Weights of a small text-conditioned image flow-matching model.
Model: 8.43M parameters, 32-pixel images, text encoder layers 6, text encoder norm layernorm, text encoder activation gelu, activation silu.
Training: adamw at rate 0.0011, 5700 steps, batches of 64.
Data: 97500 training examples, 3.7 epochs.
Rows from block 2 of the text encoder of a small text-conditioned image flow-matching model, named by matrix and row number. Rows with one number belong to one neuron. Each number is 128 + 32 x the weight over its row's rms, rounded and kept within 0 to 255. All counts start at 0. Numbers have three digits each.
After each neuron's rows are labels from the 100 texts, of 14976, where the neuron reaches its highest value: "tokens" is the input token at the peak. Only what is clearly more common there than usual is listed. The data: simulated fluorescence microscopy of cells. In brackets: how many of the 100.
# fc1: MLP up (text_encoder.blocks.2.mlp.fc1.weight, 512x256), inputs 129-171
# fc2: MLP down (text_encoder.blocks.2.mlp.fc2.weight, 256x512, transposed), outputs 129-171

fc1.446:135124164129089143134118094190114151112101143094132142125165078141068103130124105167140108138093119131107154098095133091115155143
fc2.446:092086124150103099110082120137193088104129104201104128085162150134151119141117149152146118205066146121162102095206201117150089122
tokens: "the" (56); "," (44)

fc1.464:093125098140125119093159147131118156154120089123241090158106070089111132102105070137136167119101178117161184099126085097054157062
fc2.464:091149137151157102115132074138106115172119128142068136147129105124155118133112089120089123155119126078106067097107091123151165144
tokens: "spots" (100)

fc1.338:126138140135132240129125132165125130047092138125149165145136122141136091095086109133065065127152104160175093095137062100116143097
fc2.338:093124193086144074130141158094083161128139091090104138117097141140165157133140100131115171080161147145188152085148097116111119101
tokens: "stain" (93); "ring" (7)

fc1.507:145152126161095190107130167176097167083173128119136174198164095159092137171081100104095119159117166115140130081152095114108138146
fc2.507:093074128092145105120117172142175108122109182111221110135109117145120148148152117151118187129115096090079128081122186164154128100
tokens: "yellow" (100)

fc1.99:095198150147096190133120165145180154141101094104131160181117136122075180188071065086143086164087140120127136119120127148141106128
fc2.99:162135148142136133129169170142150157090154112191191120145150085150131098155105130099122107106087073111098146156122193069105139137
tokens: "smooth" (100)

fc1.84:141130152155152147121088137170080155071091088079150120168145091130063094125100109130074143166080126131138209123132102105064110131
fc2.84:057129101123047156142090117122136129122119165171142115150086119145110113101115041142104112120142129117108105171156115123162137111
tokens: "," (100)

fc1.424:118116101114081167079095140157148187106124101121192120143126142123096117166116152093111133131073114065124116102108113090105148170
fc2.424:150152145086123143159203152187100103120141162129110151116098109131158090114126120140131138105073096170154081124078151155146177098
tokens: "the" (96)

fc1.315:138109168086057122107151107197120114145115088107108121166157067132052123131109084120178104157073088178123123144143132103105126159
fc2.315:113051153103157129093129097116119133095166139150150149126122147093193110118131163125082118103069117137125098101121172093083047162
tokens: "yellow" (100)

fc1.181:133159107070143172085138170156098118125153150120173178156157121111115150152129107119130111145144105106112189094118086105125169134
fc2.181:144083131099146155116151124102094101132132121073098089086034153114166150173156138168165144131099122159153151144099094109146175050
tokens: "stain" (100)

fc1.82:102141103118131107108105170156137156142122035161155115151093095134105135135107063138155109175111175105184121149090097109073140069
fc2.82:061156147064119052117132103103163202118125172117156139107105123130118104161134063197098126120078157081205134129183137147168136161
tokens: "vacuoles" (100)

fc1.386:192142078131143162085112138153076119145120113125141139189157081111104124103104101096189099166086181139175118126131103122113155088
fc2.386:128186118152138100144166173185058113126071132149141124104128089171103093106127149206121109194097124142130177153129138173046149147
tokens: "yellow" (61); "stain" (39)

fc1.74:146160079132049124095133179085184179080119121110209133148131072112107161153144060099091165144073115101114161105141090106104137078
fc2.74:120177163124135118158145077085117116145102196105182148139136185097134096112133206120136155081107058136062106105156153133086175127
tokens: "bright" (100)

fc1.455:103146128075086164120104122145127162091120122115177141140129121142065120124142141086132202115118162154158134085154125088102139086
fc2.455:181141111145122124126119112203150135132131072151119183133140156176135086158145128147118129093138090118123111094061122114077141119
tokens: "vacuoles" (100)

fc1.433:107221128137049162064125113230140174104108137131164182104150074150083191135098121117133053136100120142147156075096166094088091138
fc2.433:175122101099138147165093102160139121099109091140164147173112112096174078173085115109113127157104208157127170165077087204149117074
tokens: "smooth" (100)

fc1.303:116242142117117158091134123168118163102119115121192109164137078097077139119136079168101062167108160108161168095158069137112116143
fc2.303:117207117101137096169154131139086162109149109184092126180086147110120102131104118090124152094163111136075154115193141102118101178
tokens: "stain" (100)

fc1.322:100120128121135102105107157146163145114133096129170148149143156093088119151107052133144175139074086105115161108125145071054173074
fc2.322:053111117127152152108121113114058103124095156127168158041145137188112133113140138131124117086108132105133151143166119138116151125
tokens: "cells" (100)

fc1.118:184117098077156125123121147213087094140098117083116123113174102108073099140104095160128139200074118119115116118110166098101120143
fc2.118:126165137173115141148115166101129143155102150145129074156113096146117091125119164143118127069127119157127140132104143102174163110
tokens: "yellow" (100)

fc1.262:113168142091065105115115109170146106140138101067185097129163118136101126120154099117126113122112128149156189071124128132073199074
fc2.262:175089104180135075130076089128154124114138128127135086181140194117145077146085102110067120160169091090130167145073139109120133128
tokens: "," (100)

fc1.326:125146190144136153127129088149174158131161078136144178175122035104115106142160082133124118107095124116177219122101084145167128109
fc2.326:137119103170119135084112106109190182144119069077192130171128165164079139106111075008131145139148167152178130138130134172127102123
tokens: "yellow" (100)

fc1.59:120124149111116134096085183185134145124092125144108082143146125091083075140127161111136135114044149087139133097127076082150119121
fc2.59:067113130109157083121084160164141102176167131194169092146148153100196200101145185099132163153184083165039096151130131089191154090
tokens: "stain" (54); "," (46)

fc1.384:122149099106117138130121126128108175076128078141157157170110095113043168105116118113126171144099168135179185075105099055098186078
fc2.384:136126055111146141138069148176163123119137154133194129158110135145065127116130112162203110086145102099118108092127174109115093159
tokens: "spots" (100)

fc1.171:113124107090110145114146130158102140135138073106152145123157141137053150086113092111159130129104141135122152066119142132122141107
fc2.171:090148148099179151166203120091155115140148124084066128147082106154066171139144141167092056157106083117173151087153152168123115127
tokens: "vacuoles" (100)

fc1.183:137172124110093115101070123166136175128099153113119160126137105181060096079060114122128166122113119145136176083148162075086159065
fc2.183:145130090107145165147148162185171121118121148108159116182171105109123112136136120193090118142165061163100057133100108155064127140
tokens: "bright" (58); "," (42)

fc1.487:175140112093095138062099120139123108127162131126180120105120142084088112124174119107069138158109144099092119155171159138188128075
fc2.487:057120112138095099091090178124088141095161116085063137210139140088148161130086103103145195117116125100106163149118186166145094131
tokens: "bright" (100)

fc1.95:140179154129157151129174124160152173118178141158157191136129096161155119130132095148117131152078125068103146093186144120079177173
fc2.95:181174169116125180126125137136167104185157095103131172194180146134094149162109124187086149144180165150080182122129164093147123115
tokens: "yellow" (61); "cells" (39)

fc1.510:140172148137034133113120093098097156165163148125150112190123066180112137166128095115117176083081168103091123122121168166086142095
fc2.510:163138059104143122114031191179135140086156136187112081089150111097168122173162134129165112133159086161125133131160163081094098109
tokens: "thin" (100)

fc1.245:052150153152146137121101143167129158180111138132087162139087139098118144126111118133187145148128092157123131105116037095065095106
fc2.245:199168128107105145148202055109106121206107132204161077133136127130117144152162242159075123134102160130117151113086079153131123155
tokens: "vacuoles" (100)

fc1.20:158184099080183155121106125121156119089086166083166139156185121126094166146118126115121124103097116071111183102111079097080132174
fc2.20:056108175151122147130144111107172132174086143076142104166128123150100154097129157171146129134192102168128084146136133115121178108
tokens: "thin" (100)

fc1.363:117180155100068144086110125128132177132120116179148175155094144170099108076127054116110100119089122171107181104158185143129153125
fc2.363:117134085120175103114190125091144104121094134150105122134101111073138136074102145120100104069100142180148102128128146173131121210
tokens: "cells" (100)

fc1.412:177206136096130127145143122166174108143126148112078114146159190151140122161120171108097190145166126086132099103164168183183139132
fc2.412:141126089143114092056097108140151135128121122086102091092189121137173152105182145061135146140135125131082113085085034094125123192
tokens: "smooth" (100)

fc1.175:105111131153141139124194084114126186187055099133081182118093107138065116106175127122139100093063064128128135140182137174099105070
fc2.175:093171165140135144099118163133071146123133090153156093112126121085102145161139117068127182152135218087193139148079132068184159139
tokens: "two" (100)

fc1.318:135169105112066144091167123152160169138117157128230091174147059100100141126130099120168121148049135090177190084126084132098140090
fc2.318:122127144150179120125065107185149151190120060173157134102121150133134119115073107119150123159109121147155150179174076097089117093
tokens: "stain" (100)

fc1.190:102152148131049168150107147147096145122150116148199144133167087155117164138141110144130097120134122171122107046092129157116150054
fc2.190:128086093187129171126137123090155124064142140137188127051124149156170159104121102117209107177169035109101099135182114076179100141
tokens: "stain" (100)

fc1.173:112140153106135103101183144098118127159111120161161160138109122173083135121130071109120116115153134115130177071137148142053133069
fc2.173:130176130116151093127128131137149141075116199198134135163165134109134119134118157100143115189146118196137129183161071107108094149
tokens: "stain" (100)

fc1.305:117128156104092138151138126154129171096083123113118133149139085140168184156190131171095084096108110137130135068093203164081192124
fc2.305:171164118106109127133152106111106119131125097143137124078101097186133035083150135099044112090177089106156101116049157072078117146
tokens: "thin" (100)

fc1.265:134140128130124171062133151174139152138091131053140133120185066118059065123128084148098154146119140107109131123143115138093102135
fc2.265:120177172133078141116110136092077163100132163137133160050088168173197129105121126148118147084127110099081134120128073119092151162
tokens: "vacuoles" (100)

fc1.306:116167143089121129135135143167132146123076079111149137143196086117099102135087121142117160194091103103105160094124076138104134102
fc2.306:156139162133168159134112123122155132091126139106041107101120124075082130137092144140112144124128164147130193121074160121124095102
tokens: "vacuoles" (100)

fc1.454:127152063109115152136121076156176125134063125116165125153165111054063184136154115109108175147078213130122156072110086167136124131
fc2.454:086188169113116127137089165071103133150098090110107139110078195087149120094076171203061094065093086191164134101089052063083160156
tokens: "smooth" (100)

fc1.238:089141115181097138106105138098130155123113142150198135181145103128065126125108051146098160120093169130162133142128132070055153144
fc2.238:141109114100125117158090146096134122171117169095126146175148180158070127135134146127149170105130110124119180138174104112143147120
tokens: "eleven" (100)

fc1.132:147163149134097140109168092177143153154154120103165189146122087156120143125117087157086113116098114108111135122170154091078188134
fc2.132:126102139181121115114142132166076148120147094143156139098126060137086099105144107197130078118139146144137149073164174141156123112
tokens: "the" (100)

fc1.456:115166088099103136168148107138129179060110115079162131139138115135117134140119057096122109131163113106135180098106124147083151108
fc2.456:136121114160073129133123159095135125073093161146144119121098156182129055100162153158091100141108074133079119171106136098136158105
tokens: "spots" (100)

fc1.435:155097153110122153121073096108103153130099100113088137114080136151090160134106173069087116138129151126150158098102153090149068109
fc2.435:097131118127107148120119178171134104141156160120123165153142227101155099140130083104155141120178127142105175127122088152140143149
tokens: "," (100)

fc1.123:203144119124142069148150115181109151162145122148148182097133078161117096067087130143104143153077095083081122105181146145090127177
fc2.123:164148116112071071148104083115143092161076138179122155090182120140149127085173148130108100137109122082105165123134113124107111116
tokens: "two" (100)

fc1.325:071138121161081124097104147148153161115123149111157112127174168163122157190118040127169100076105095077134121107105184150116158114
fc2.325:174115124125120113135107143148196089083176115170071106180151129115136151110164090115161046134105079151097136135136146192086112115
tokens: "nine" (100)

fc1.191:125145107107015140094154085141106201126093095119134129157114098124086155123141170145156101118093145133126139096097155146121112045
fc2.191:131081126107125111138060145096145120094091088123138112134171103069069157132099082142134118093129065162135104154111181191105107160
tokens: "smooth" (80); "fragmented" (20)

fc1.472:136182155083113143134098128184134173161137070101101143158177106150095094134140087120135083212115141090155151157110156094117110088
fc2.472:132091147108083121140109131053166142142088167119172141128157085131159078155102092120105156118124181113193127106085143129152147158
tokens: "yellow" (100)

fc1.142:150172111149113140131113128205128117119167132115192184125124090147126072102144078108157156087117170093153121090106199158100144097
fc2.142:105139130154086128109173135168131169141114143132135103067148197144127143062154089109148098145127112128095087111111173131185134134
tokens: "thin" (100)